From a checkpoint of a small self-supervised image encoder.
Model: 32-pixel images, arch mlp_mixer, norm layernorm, patch size [2, 2], width 128.
Training: adamw at rate 0.0015, 8900 steps, batches of 128.
Rows from block 5 of a small self-supervised image encoder, named by matrix and row number. Rows with one number belong to one neuron. Each number is 128 + 32 x the weight over its row's rms, rounded and kept within 0 to 255. All counts start at 0. Numbers have three digits each.
After each neuron's rows are labels from the 100 images, of 14976, where the neuron reaches its largest size: "colour at peak" is the nearest of a few named colours to the mean colour under the peak. Only what is clearly more common there than usual is listed. The data: procedural textures in two colours, tilted and lit. In brackets: how many of the 100.
# gate: MLP gate (model.blocks.5.mlp.gate.weight, 512x128), inputs 0-127
# fc1: MLP up (model.blocks.5.mlp.fc1.weight, 512x128), inputs 0-127
# fc2: MLP down (model.blocks.5.mlp.fc2.weight, 128x512, transposed), outputs 0-127

gate.35:098194031099092128154106168101154167119089142130118142117118089141123171118189141120155120127128125169053135077138067185128138126143129179092165082136061102137131120141169100110158128196116136102143156151126050089147158115142132138080149138104117192160140113176119199137097147108079111142089129123128136159137156109149179115125090135154108186153125142156175127162111139132155081119061
fc1.35:089138142151101163132144140111140120125085109126096126125145098091110162081096082112151175136174122124066151145097119112145091125125103144095163140049109123202124141219145156077134143115143126144168144119096084160154110077140147126150119163109146116114172126174105151067040139138079121197174155159123192103130150073115115114131103085107133122155146143183220129099090119124159121139072
fc2.35:161119168142088150141128089175117194130093174091105093142099140175059135145165110094133130099133103119089120132176149132143193189158150112113168111158092127173136156127132126120081151166146095121116140155134156108165113111126128156097089135089124137119094185087134122091120149114112134135080184067210045098184093135159089136114130143115111154105136138061127172131096186171121078062098
colour at peak: purple (32)

gate.220:058155096168116117097137142122145159098070087099175075107139147175133106177195086140162121116151087172188171111108132164124077109097142165138093103148110100087116148106132157167156124167124119122198165068108069070132123135121105147146141072163090114123159180159100120128109061129097117123133084134127137132134098139116132117120210141107167162157065153149137107088175137135159071090097
fc1.220:121090221128063091109133154138143125138113129151160115139092170106104096150154144112104118189153098100100153095172138088182169119114095181121099109138136136116080124148154160139100123099131064137169112090123210076105087150135177103141107102110107182113144093146120117127081078107088133114119182145131087136122154171113147152146137169113233157096115161061127110063136104157136150128084
fc2.220:093083161143133150101122128162116104098114101149139160109196138091090087087130145119176153110163114156123139124111107106174185179082174150125103155126184173110097131049125134029134201150130188226145109148146154061088114154115125105113085098082174099128105109106128129096097106124158110110141145124120163081118159145135090178129157112156111106116151124103161148119124106164137126143203
colour at peak: purple (48)

gate.400:140117067174124135067068140154153141109088165149138161091110181098106143129098136148164141148175125152132144111109123161132101204160110144110114144110114110094106082119131152100136125128142099137107139158124098112162149065156126147120117103150099073145205158129108175138068089133054136125099095147117137129122114092070156133167067122123193175199192103132128190139127169149223118114155
fc1.400:068170115189112134122146132146122154151139161157097143189163158136141113078129095127091068109131151145088130146158134125124113088177142134169097156127111194152156111067180095091089074137138130135166122097104091099098085131117118140164082096113128168142209115162153135152120196128138101163122165153160129135152157081086134184109074230098088097135113154132133076070142119113105156125091
fc2.400:123133099172132102124128162143144134059140152123106115100122153140107101149103070066144154125112102105095095129175095152140117161133171109112067116099137166153174096179166138139125157097110143132194144138129100118115197118150130139135100184154049086166136163169130185189167089102097102143155110081151100170090148099111093090121041100114132162120202101096132089174097089114145123177109
colour at peak: blue (25)

gate.483:051165079102136195057140089093118205121156144124083201142169142124154092112114111131116151127167135153128114097084128127139162150179117173128090134104119108108160104175121137118164145118101172131096220110198085109127116058165134092091124082094121135120149134149113183096126116127122094122112152187116149146050088114175160149179104142105162177103152137147136127141127144111121089109105
fc1.483:149175132133186096189071116102072102110138142153137118141155142132136094082124152076126102058069082089114115132146154129125170130147156142156100158218080185148128129134133141098105103163120100146184129110129133114109076184150119189141139114119138138159096095095103142156122138155138123113153107125042144141146100155182160155133153182068149085176142121133158085130119134143127130024088
fc2.483:123147124146154151201123193142177101118124064142153115142119086162159090129097146128157083091091107157123117179113155147172074118109162120120088144110099087079072154102136096128171142177081135177151170153133171130133132088151065160131144146146112134164134116142092151124118100117091096069142119112082106161100094096099148096088140135125209100176152148195112101170107045143187127152102
colour at peak: brown (42)

gate.70:065201147169158121131180210068089175149099163128130140086172133086098038147149138110100120128108124148108134144115123090153138110110125168120150098149158136081158108129118128159087122157163116074153137123157123094124127152130161107066142082152116159157145100105101110160089050134095111174104115170123137112111119100156185147127130128187104159174114186096158065097153101174119175168098
fc1.70:121147141106129167082168104102123088139174096143133114138140144106082037143134134116094109139135116119119131133120133126152105134109111151165153089119081162062139091161149106203126154099209161107173099130125039061069199169146098074077159130154149117186129135180145146120110096111088110137165147145121124154095193143144134113149143205121142149132091141134189134154114110144123153180107
fc2.70:148164123115193137061072222122170140116090112165081111201156139096114095134135169115147151119111151130118206131138094159109115115119090090116114116170122132119044095115161113072112130189109138154156126135094132118125123107135110107149174152167102105153079100137194094126093109213126111148154134164177140114166186138155132116163121128152100119164073127111122142105119121097062104150181
colour at peak: cyan (28)

gate.416:091151100133147101117169126107170115094100214145109110166125119177181097124116110104163152115162128199145145140109105150123193139113159197161113110109141110154106153179155116145169143118135212167102106118127109107127148092093116125063129134123109123199172144114106129111102154055080110114157116127130124129121042190081166116119154103120213171142126081170130147092113152089132159103100
fc1.416:158112161150172121202137097118114138084082166148113142143142121116118113077114156137145084107146196178138071149166150108103117120151069117083102135154157148150122177061135054098113102160127099144086123080157160119123091113164137160169109145141205091098092138159131148123121105141088099100157201129054151167140056138122114186128162137045146158153135152138108117110111084105123155110123
fc2.416:130152128102191163216120136092125121129137135113116132139086150095148104082152151135164112122117164145153128163098136206132150076138091058140125137145147146218112121096086143156078070143101118154155151137170054136147092138138089056168125138086167061128170146082085093155121149075145127141170127121089129142093079131151154121110131134171185096111124134134114138179121198083119143108120
colour at peak: blue (26)

gate.462:093094140158089073145131151128190138116137134112100147204098113176082117169122083164178122114085121145155172041153101140127166157136111096109100157137123081144179102107122130114103139114110111190108138108081150083124153161115123173137113106104046160135207127140192100160056125161118077096100126112166112119157117160081100143112093154150184110097100150142153153080077142100131119139090
fc1.462:155130097129066149165091121206156152146141137136154108159134135202118127144199110096101089129172125114143133108129105098110138103078129148123156085142129076087179137076138088128181132129132047128112128144172107142131128141084100171136076111157125189073091131164127134155113166125200146066110149088187058144118180125090143129097156067129126133121111088140142084128107127199151097151134
fc2.462:095111106135147100125075088146141112111160149139158146117173119190146125089123151103135156160125119141126169124124132129155192113159152170194117094159155081122075137129158107090113126128173096171084116136112135080158146082122093118129014098107129188088127109133071195079078112146139134072112080148096072120172180136119168113137105150100111167090142145140100078168184121146187143129138
colour at peak: pink (32)

gate.256:062141117168125100161138129146175142076169127133121125153172102117177154128195091172143141110154153132143148200149130112085133079077108103175151032092122110127094175096085152140177161147120098137183118154190118109144129092077156104130163116103101124170111140141182147140013122074147093149069132113176170127124135159121093132120169117145114114153129133112116124126089102123141142099085
fc1.256:124066167145134159143106215155136099116152160093170112121125111127144119130125117135092146112179136092114088131117131176131150125112148138098083124077152116094120098166114126115086108064085192155095159111134162060114093106143096182133091192153190143155134131106125110147157128134071168100138122167118089131172073134082158136120104100197117141086176109101108115117149084163094146059215
fc2.256:118219131134110139131122037164140179075117113119097192163170073153147129101144086140149128137128179123197130129118161119147101096138114098093136108123113089131136088074070145157099181212135140106148113152205090133141121111105170141102162108124075126101128094140096162111111133120154139186108150109127206117120176126168082107102141121091123121141135080099135139125109217149142120105134
colour at peak: black (28)

gate.273:100164103062175137106071107111095149132219096091104127086114162141174131109095129126157117152107137159149140100093148129136095158157070102202074136099187133120113167117084128096184106111131143088105175139093168146112105091080111118104140076083106164165079152120100170141038154151120056157120112117134146121132092150114132140128119119204141151133104107153144189118171161103129147161116
fc1.273:080162128084112122173146121168134117078118163114060144142134090040162088083190098107087144131148125091149133082174134106144131074136114140125145135101139104123113134133122150084131182157157166104086094200146156162071077112117181098060078102107121158112167112123143114150156117113186120139107122131064134155124145138200132141133128114133054113136209135147140156130133100137195137098105
fc2.273:142096144134128133107109146144173090181108183145061127129160086136128130110129185128076137062131101157183137124108186155128140094130041136166130156113163130138096091110100131121130150094115115108129174157080158118142113120105114131102123111134163085114229100110120124182067096114142146074164097085104107125115137123127138113141139109172119098135177133099191161159133163075250132124116
colour at peak: brown (55)

gate.195:104183096166104108127151149138144156145132120181083107129061121126183076176071149160158112127171149137160155128192056127117106138139108162117110080132124139115123073173161154131157089208094181108107164161109079126166128120143153145192090129137088084108164143106110117082167173155112106174141137112141132090086163047103156097134158142114158149137141158100076134098148145109171162094086
fc1.195:117128150255144131073121178153155109194118194143136160150152131108138098120100136072159084096137156079120124174144120183145105166143151140135120155100169101121085094108182117106148149055098162122103126167113094145147103097122112126133100154121071127125163172098173130143142104118192138109142150158120114136163131036126102134177089109090116129081150086122128110086098095149098136175138
fc2.195:104162070146078076139147187130164087101167159145187146137159111041159139191131135133075142151146115112132119133148087126101127143105133112125128115097119103135125145255132137140143100069082129131171130135156103135132139120142146157087130097147115132116110123171114111091109110126098070145138083142098110134129127126102123063107108117156122176131200076057137116119119150105217141164160
colour at peak: blue (81)

gate.507:112118099136139090133078090105155087140065129139111125091062078080067148076083101071149179142118134167098077141111119157136133196130102122152163154128054121126119113150138102072092136098127180117146155109123099099134071095111119140098144138147104118159142114156169133141208100182107091102173207151089153170138137135124127119165091133105134202133195112106158121156176129159146152107115
fc1.507:092140158186151060104111103112129101059124165173077152099126144044148091075090123098130092074121135107173149145095109159115133150065091159143128103096096097111128134146088136122135171143149155151174140118109181144084127098153189139179154092153106104139202170125137149122149087115110128183140148157097179127143157068137176152127127117111119146196111092126118146063123126111184095094090
fc2.507:119218106115180145112113190106187097143151106105137124136130127125128090127073118104157155127108152109118131108107111129094114141108109107141127107138100148111138121149186167071143163149118205161175170144109137162183094124163089146183091112153163123165089069169156103093220125154140027113118107157108113157130174122118115110119083186115183078143132115074161081147088117134112116146144
colour at peak: pink (25)

gate.81:122124141083128141151125093126136151161165083141130160126098114127142117154099147174137159091083214154136057178125147144124123122106138174143141148079120082120081096140114088165133132051127174103168159103152171161120149127139121081081184144122132124127046180189091128144098142160145083150151171144168123137127109156144123114130124084162124133045070074172098148106064126147091133184162
fc1.81:123151121125138169130129138151108181143163099137135146096141130023116080118177090170147053094151080077095163102112127178089167124118108104117153102160124107066137161118139104183140102145125131062101133147105105090069118159112139096126100122187116147167159099176150099147115104110140134114120152156146093083141170144168124181151154148212090131158102118105134129077153107151121183093046
fc2.81:120149102080129126148116155112114179133065109162121130181139129188128101130150098092108149093149109117139142079151188142057122161134141133151117099067119085123142167158170129129160115116132111121152170206107123153163101082078120080174130128115168092114111105075115102123131118152176137141093077101130202113157060123164112166113154098229142107075143107094157188169095143121154093160112
colour at peak: black (29)

gate.149:089110124210160132071157255139161120179123161147146090121127102123097133150073129154155070144042097117123114142104142113154090148115122141125130125144117106139059107133136094119121085166126136158099179137083152146103114078102143113134112084066080064158155141093129105115086138144115107112112105141140153107145175110129090153089097142195091135158172106113115149109081162123149121162117
fc1.149:085145122166136084142088145153143147119101110151157192129155143121122139055150101107129121129155112098145126158092148129129078090140142172170111180088073072127161173100115159137165119074118094222124162106181124199126082120090130135169111125125122082093170183161114122065143134130161105131132152146117147195139079081101129123142113120168034094119110122130162083156090102100172137103112
fc2.149:094164108164120113131173071181146089101146093182148115166125126069142087058152147159110079097136097139077143112140155102104116213172076134141122122171128089142126188141136111159125106104125129144207111115126119111110155122153120147209111128145161156132106160154161089090071169103112151132138126144074144120129116092066162086099160126146137208156139086097166076141107090117162121076119
colour at peak: blue (40)

gate.218:077122165133095133091113132153167141104127196144120126095116143088104088082216067118098174151189160134173132121135121084144175135131121092144107099059165111076108088142115126089103143115165154199159095113103185084092108114126090108125068164081135168101114147185140117122134036119138137098158163173109129161121156132115108103188131145070166132105160133141140122094146106128165096142148
fc1.218:150093202111069090196106100110168121087163114144113110138117083106156108129091111164115189101161151133106123145158129126163178099097178139148150128051138163169073145133148088185161153042107091120156086188152173146084155117143153120114113135109181149135107139146131161114141114048099122192162115145145114090137079085158134166145134094122154127170154122137119194121110113138167167143120
fc2.218:153167097103208187160140092086086156106180120082104159129082129152133153067131090120212105135099117099105158122159095133132122098138052097086158128163078104170174152174132124157158053161125135074099127078161091169159097137142167182138126135147105130157121166144144144108142169142125148159055126081067099143144117114131156120090155139140127113157131126138084106142134144137103136061085
colour at peak: green (32); yellow (25)

gate.27:089167028150148129143151089121179137170110101086157093128082154134164133177097119154132101036111133146141135145115105127087089124105176156146128167171072132110135103175119093125137082121125124101216175104170047111115105091139143161147113106171057115094160141160123169128132099164098176122151089159122134136126149099162166098153119086152122167144106101139086108095145161102165095142088
fc1.27:111135182146146111088133092108147100163127137150118112122116139099106108106153129086072102255124153084114080145058099099148138193144171171080149083123165118113096140161162133131134165150146134146170082148098212100107133141113098077156089134099174133140088124139128086132136061089110141093124144149122122130101146160108063126108147109127150141109144125115196116150128078186130142140089
fc2.27:122115162118095162174117164123068130134162107183186127104165149090108088096144091149127128198126106146101134162074145069141138172104086147131165126129182185128101156144131117098134177069122164176114123159192166146129099146111166113099091073086181093083143110107084105111112163099118071104137125132075161098170155135144084213118149111149154075086145130099167112110141120159111178141134
colour at peak: purple (74)

gate.203:102138102175167075143176095098164170102139090123113133174136087104174148133132126165102108161114153142213123098129134104129186042105161090116035068078171112115103090157107149143191161137074144150172110131122130153126190101149196141110162140115093111127131117105105173121115143111088090113128061141143152109153093133176140094122165068105160106109115154110111153113151135156161116165152
fc1.203:108182094058173120118073099042114144198160136117077155107120107113124114143141093099124196120074110177122132199120159155137169119141095117148132095103141178135120124111126103151105119097088200113155101135130109093172093141121121126156131180069063125133086103093170108134092127181141161148145171137122115155098116170108139132183145121097123171132197123096104112151114130145053119085086
fc2.203:156162079176141126114163112096148197125171167142098144167150138152118065089109133153169074139136109125113182158123154156111131135151112186114100100145133152112135094106087139135156078164107128125164139095121082109104105102090133166175083135126154180150140157132132155155140167149121124094106178122167103173134116103127130084161135135070184083120100131097047104100103142198197164095028
colour at peak: black (28)

gate.313:131162138116204138116150205112083138131089051098114126184147129216130137086173143148140156108134138150165107132104177121135094139131095104147172053157129119112119126073106128132120093167090138151158169071076155119200169147122170106042113101163129146165064096132140178162102107181143140145125149111140169095149160126138088082120134150083115133145099092126117084136153109111097137161142
fc1.313:125158182125150107132098108130142147110182164186096117094152147121142128054112099109110102077069035138098151150102061135159188103082180096130128199128130153196099143152109172083127109110178139100101151171132146169126058168064131153124102149130093131106159113076130150128114119102131132159115104158151157140064160072102190150102117121118110143120179130140137066134129121118102135153113
fc2.313:135128145134173147180124057073122148080142133110155176151169079133155100160118099124115144111137143145165086124123222118161122138137136089122107158104167179113145131109126108084130111114100141079130116106127053135128184118074172122111140135132145126118151035119101108159121119108154184126125119103049184111124142125114084091130196104177097132163141106106121070066147207146167148164134
colour at peak: pink (25)

gate.156:170129144151152172164142127098141152094095145157137140124100153098132111147128155115165138105113183110113053198196110128176118125142161167137115155157140082162150165121149072104119122114158151142087129133121097113166147089163105091162129102152103114172220144023125108155122162140122120169119126110159145145105155038203130096133174107115091124067104110097104182129104140137152167179121
fc1.156:142111117085130123153117153131048131188158123088078110098123117167087195128152155150164083165133114213109130132139114091137152134114063116101122171187152156109104147115115144083096113146106173106107132115160072083099140178127134134125201150168141169149093091165141148127128118145081124085081171138080134115130201193103123139103164160205083141162171099112162152134143152104120165133145
fc2.156:140099127169134166182186133073147225160113081139137156153096160149104103116126105174148095078124139136080164124083138151130143145112157133115107161108129091122144075084135088092114052113150121102080144140109110142201099076162163108125110118079149118128156116037133105142138109167107140156100173166121083129092126134154111148114138106066130100180078158160107173160109124185096136166084
colour at peak: blue (61)

gate.409:150182121180131131146089101158170141154087133107161166130193095086149070086159104084091158140105136137061152100154132144143145107105145170147087080132082128123082154124139142117127129042033190142155191167127118148118110088106136168073066068155104114116178155133120132145142162132082175154132168145171132146122131079148156122142133103143099132116170156069170140142079103104121138138134
fc1.409:121155119158158170103210077145114113072103161171101122174153137143138093106127107127136106139141125113159147121146127137129091150150137128087088155137116149113129106177121155089137159182154157115101091118130101109101034147126138202181095112126158121141172098081085118145137098126093117128105077117106120137123180076161112167109126236089202086091150143108120112061175116153162145067135
fc2.409:148121116183116105176082189108084100108112134129122077057107184121113171152115138056136144183141127093106117139125110129132102127106112125083124097101114055116143095180169156136182137102136143125153157116109172178162137119207111100104158170125088124138059137159139168093117164160117075102159187110112056156165154114114121096123088128076085146159134117108146128094095189152174115141164
colour at peak: blue (75)

gate.426:116161088062111121159152136111115119185163098073113129166129119184160151197137126146151065092023167167103104131102119117121081177146137191145112126165085105151184156156156088139173099095123124119145146144140142114138133148159113148141167107112107068118160169137145150145134162167156182163105106127095124070185097142107110160105118149125156132097096130126074172108146125125092107031111
fc1.426:150148221107084083157142167109141132121141176102146133148063095068098124123210091097168120075155080127101140133148073189103151166125144141094215104141141091103086146129176118101118137127134173127121150135159168136100147135121111057122067130126208132102120115073121107109163075132182074105172127120118134160129115167141084144100105139159146119111144082110153131110128104133088148132088
fc2.426:118113133074064118141136130161130147189198131183122094111159112113118096168143152179073126150200117110134150126117123092100097151180083119170110110086131173160097095101123120102141127115184134129146023152124137114126126123092142134169051087104147100139128121158160086128094072137191163151153108163160130118105163112156055157128090130164082092111135080087093116114161168118157162120164
colour at peak: purple (27)

gate.269:111161107078160119131154071118123119104143105108138073169109049075210151131182097180160145159092127186164081164128121159089155111100168177117117111152157099114164106111132148125167186147122212137118118145176095125154105090142168170114148083140070088130081091092138155098131147122127072123145129118151158111129115150173106117111188081094131144126077183165104112127112119153091084129099
fc1.269:133127128092132129116089093174091143164167151137112157122164102129129127094116116111118078136057102125134173204160133083139135133174148142079120085072153131080139148115108095091121160125114180099212096135166154187105119156141128140146161117130149117150060076149106160126133076179167157151186105120111138125130079172132087116176099109134048143099130118114184043164140134140122115089073
fc2.269:125133123196151157159098130080137130161123139110126139146140172156079097090116139149138165104111132120059179085143162145142108136172104142165096122161117138181081129078132112110117084112085145170085122142101065036107121089062140160184087175125135123105132144100110185118117162180130131112114175152166023150222145113124155135119110151182110127108136102116101152125145141103104114167119
colour at peak: red (27)

gate.167:129143025115157133064106135144099116062163070119143129162147187066181153134153151141137108060089178130139139142145168173103080145132080177123107176088100131151129156165132097138155096089149107166146155160135139129112121143146060137163145058100078150128128169157130146102138183136153167159087122117103121144167134090112168109089130135135117164056124154145077089150092150142096105108160
fc1.167:078133166126128116148179193144081086138121209209128141163119062062141079148152114128109086177154086117128119095093126068181208132161124139141136092146175092127118130120149131106100172162109169138124131088095145093125074118149077126098052149116135092110148132145170119105139076125142116113111121132072127092138133190109120146185125163146138123117147112109174119143092136151135208125142
fc2.167:177090144138085154158104219162111148155157132160161131128175130079101089119133181157089084197159086132122177128138155136103067133119110102161068125090135113208082106083094109150148128122202144162108179122131157187141121144124165119138073104102105106133160174105123083116129111174143093160187106115156103099104144146193092152130132100137181123103139084119109137103154120126105179120090
colour at peak: purple (70)

gate.196:093152186201112112118121064183139168122110176112180102092117142062078100056147097125099127117131126162164161129181079114127141115106120148171103117124146144063119125094138143151137130158155081102147156118112158093117108115134128122094090099212137160157197121158107186179107069122105095115151162118129169137142152114149207182111117140083162137135135141120142133114159088098186112105080
fc1.196:172130146115096128177125100059115066169129070102093105145145130238176142168128116144165133147067143126166093142184121154096153114133160103130108150146142098216107161139135093156129110098104155139136148122157127167147167133155129129080199132053122121143103155068109105119103166048114091177104118138142114075134105126069105122121152079093138163077128106135094141118122138086108142123117
fc2.196:130109104125084173167189088129102138211140120126097148090104141133117207135137126137127080083164111113178097130064151129113159115153106113190114123115175119183172163109099100162085072108162085078092100179129129138110142104073118107113141112087147070076134180146091123096121152129195177147136080126112125141117087138161140133139148104171091112094165158164130165161197144141172120097125
colour at peak: cyan (42); green (36)

gate.272:113122077084088177151142228146105165124104057061150153122201127122166144145202114172132130129096159128193146058151099204102141115136110118151128120124094101155151132146134117129077107125117117096117137125141067101088129116085114063089166100187139189159104114172084132136081112111081151102103133168153116134125123152165128119128123128177137137131088111135168130121165148078100171144133
fc1.272:131128113094127076196153158093090097094179112118163135108137116134164154133128124119158098153125109147148174132170154147090208071112104116100155134114129182108158130155109138189138117212135100091147105093143123127105149198130166169149205105194115168114059126178140164126129140083075133152097074076127161078147150141104150105095131068130131136192148160153121119153139121093093098112096
fc2.272:102153138147110110102122097150117065051136103115143149153112167137170139052114122132149132151106190118164110143089110155120128125081115159108112098126108066105165142176146196141127137084105091151137150088194167119124107110130075151166186113170119176152142132154113163101139163106055111132125108105103164134119106181138131128089180136092154221126097036151081134136121112074119105118165
colour at peak: red (58)

gate.88:121132129136176134143145110115158129087129149145111121104112079133173155107140128140163037150150129221106164067205100095105093071103148108103166109157107112094115165151099120115136146203084112123137124190184127152108112174100173130112200098202116109125109116133098101155116077115087105148088124100176170125102154128182141116117082147142107136152146142140141149183131151075139152073088
fc1.88:111029166125106118131146101085145060131089144153126129125095114153123148163120139153038134161168164115139135116141111122166096163093178115105147166085145082131066100149126105115097119070069152138134139110119121119137168126111152146128166192088214103125151112081153057097112107182083125135190129143160071160137093121145146166172094094138112147065149116152116163111151127125123146135183
fc2.88:090135124157095162131144119126145132120087120137182147135138111093161128140084125104170143092138174114153092107131162112119111156159174090095143122130148091140109080140132090144111145218158153159132125152139130166130105141178129104088132121119053102114091109118105148087150066109218109170103152136188216069101167118173037094135066123130093104115139079105158094134085169158151083130136
colour at peak: purple (27)

gate.411:153111117121084078087122107097080120124222161122120162182118156093123091131137096138098152157096087067162113126111133130170138126165090118143082117066139204123106114135120094103124123135122107131157093093163178091108123124127087103153152099149074156148144104220161160171122103158111147066121116144112091136111102195178157153111152084118188122137149093150137143063211126152108137121100
fc1.411:117103125047133133147088156102153102130187104112140171117138101110145162100108093141135161131155126152043106141074106082116177120175100125129162125143039134142160131178142122108150119116126122096188093172111125077181113180094114093147138125106190127122066103175157157123147157097135124118110115107106165157152126192105123157134092216115140131152098167139159140197087123096088160081091
fc2.411:138119122137133106122144154129165085096150101171148164160153150092165129076098154105117090138109153142142090101142121184153177105127124042152108133164142033157112185189097141114103145111096088165157209166133089141098097137113112118099185135132164147113159107148076125097072124093051117160072118097090145111076129136126185127103111119154151169151175074153089172128125129083141115109132
colour at peak: green (37)

gate.322:095127093153083123099155060135087191117100163136147185136115152131110128167120020092188156162128099142100116111061130137149104139150079141112138140144135072144178112175075240107130149104122171107027110146185094166129085123107129095106128106128136108127211171109091115160157125135121122146096125123164109097118163160172111119138098121100131111126118108103143118113133142135111107118134
fc1.322:136162140135074158189114157163114135114073118126131102095128192207140098142101131090125143130124162104122112101129125070141107126162115156119078152131100103135097094132128166104112094133043128123144188120106099110125143108151079099078130075146154134090177106085073171106127104098148145110162115125168140136085081097199162144099099179148190120053170099134178087187085104130084118118141
fc2.322:125156179099191120135107183135079106122112154157172107120171132163139118124111154096122155105136099113118192190189108144131189033103100143178120065153136134101094178131134066106188101126104087109110071162139145148139131105125125111128152150149129110125058124115098197134092118133188093167133142108112134147102138106171179101057090135163113080132168166146161133140120114079142098140099
colour at peak: pink (29)

gate.249:050096134152111103086130144148084150074104150195117161099188196159142114123102126128097162135123126150101127111122101097167189130111143132107088099139177107091128110149115124110129107181153109132137103144160116115075115080171197166156191167099045121103102128083076138136079154104087172140160151120119119157155106106129106155128161134076115182111162185158095139048149137087132135142164
fc1.249:074104140180098152108137145129085145140131115175078173118174172156156110111096146121106084183185168079145194080137120143120128065114092085118133079134109099087146081167104121122142179125119080063227169108160083125147091178100137153140159128142170160118133118143115142119112135068120147109142076130140088139082146117119137137157096067104119150168128170115116146167146105110174057123120
fc2.249:105141169110093134107138120187132176128136114195143145172147166157151121152150115095109127160194141103075118151146112057108143142120104086164134111152159123104165151168119100093134077078183134113146092144126122167079097114167093099099096106120115168088164094129109143081081160149160173119099109109095084059117118081123166197104169167150095130097109148098096081151164153133208182170123
colour at peak: brown (38)

gate.254:118144108152101093179163141094105083073106125162144118129126071113192104093194073110135128177101174114141099128106133183196208124123105116100143131110115115139184145146119127163098143111143167110135070146115078111090119120121159174084139113146162164126122122127123076155136186143095141106164088113143129208142103086156085161171105086144055169097111128149137127124079115093160164190091
fc1.254:113081191228138118149105121100137182137125175169112120149146084079103133168005156159160150160102131097178153110067182129139173127148107068134138160129115144128131085149116123126137156164112160078128074100115155135142143152121111096143153158112082204148120110164111143132159038148113127112121114135166156136088117111112131138114146102136139111165153044078131115109158125155112122150132
fc2.254:144086057111123099064086116194130143143199093142109216138128159121121112084115091185119118139157132056136135091116117120109152153154165052163164081176191122148127123140168059116160137163164123148122110103125071106118160111177130099129114143059165144118095116174122123090108138171166083146131148135142102117160132154163120147091112185138124153104126133122102162134152216125150120152133
colour at peak: red (44)

gate.504:123118150102085110137123122097137120075076185095164136137119147175083108099150140100133143187141165123137131119126111117150139131088103152116124149118186042125096135131108133090110102153056110151150203097110131106113076108113076070073151143119102120118157105129136120122171094163053104068193146072078101156148098175134140109119137139163123180188161075119165137154169135118148155049122
fc1.504:183093153143111145159107084182178122099097109157137121090150111166203128120113136144205132118134153122087158123090166135117081106114103148110105170125099119130114087117088147146205121122087107148157144154100150161089112120107116091148108084205119083136122149137120091137148130105105167138142172172115049095139066108153174112193132054093161132105098154160096125120074154122185127062155
fc2.504:133160121120130094075113095088102137160178144112152140103136172120124124117142188121153143108154122137162195135132166135113101122130064110130109087090167105176148132041081087125153099181163162182122136086141104117154103100158192129127107123110155127174089159161161116067090126189177052138190137118086184172161145141140110163096136158122129106140065110164055136109128127090102098110140
colour at peak: green (53)

gate.298:108106152161119155127092138164172135162118173113178155109131141148186135134117171160123110127093096103143118110082134102128048155117104158168189156127129034070080028098110134094129106167111087087143185154140154110138113174158124142122134124128128147123159080171126072102115081105106117101172123128137141076184130214133117167120192135081173160157152126127151099126126128142140128079108
fc1.298:152167136167105156149168117154177116046131121093118053162157135167117106138215104082136163109100112156111182112113115155138115143043148187106153108095129147152125162154109203154105118053119106165151168146123127134114067116110133193147097083116134127112156118124118120138105172098087118149077070085156135096163164102141118137095157093185145124117119137135114095140128119075149155098060
fc2.298:079128080131185132097121162118094151128164106056124202074138155090120128104114169127150125092128161161127121151113128104135131115176136083138102126102191100175119156056121063126115101179187113138102049145178077051124166125156102133139091134158161131135132159138154156153080122194142158118155173140124084175072107110152132090123145159150091131112088144150100131119158176184124114095141
colour at peak: black (33)

gate.500:123138152131146046105130080104135141134132181107153123152097128145190134102057124118138134110109144188134141183181125105093067096127148132225134155109159146127114113178143091101134133114110176095087218158136115181178102084149102093142063078089113058125140147148133113102122144084142111165142158132191142134132132100127142161107109117156112115122144087166132117110161122104176210137137
fc1.500:121130095153200098090151153146193114210163106133071087123099122155136138154078144153111131131145161152069135163113065127124078184101179178103127199109057114084093143186128166105124174099114086147079186109111130177150107138128092163157133131102143074153183166075134095139147095166142152137104117095172116119105140116135125133116118173131109119100123099124114151137089176116109069130158
fc2.500:127108070154200075126118154135146100073142133140159153133105117079117154154141139112092073125134116090140086131166062142081121166086163111140152137154112032050130132204209150140167103156088139160149121106117160101116134156115122136178110121162133148120058130165172097173142114148103090143086069138150155104123141073139142124133117172128118130145085119162173140180099120087110114088163
colour at peak: blue (61)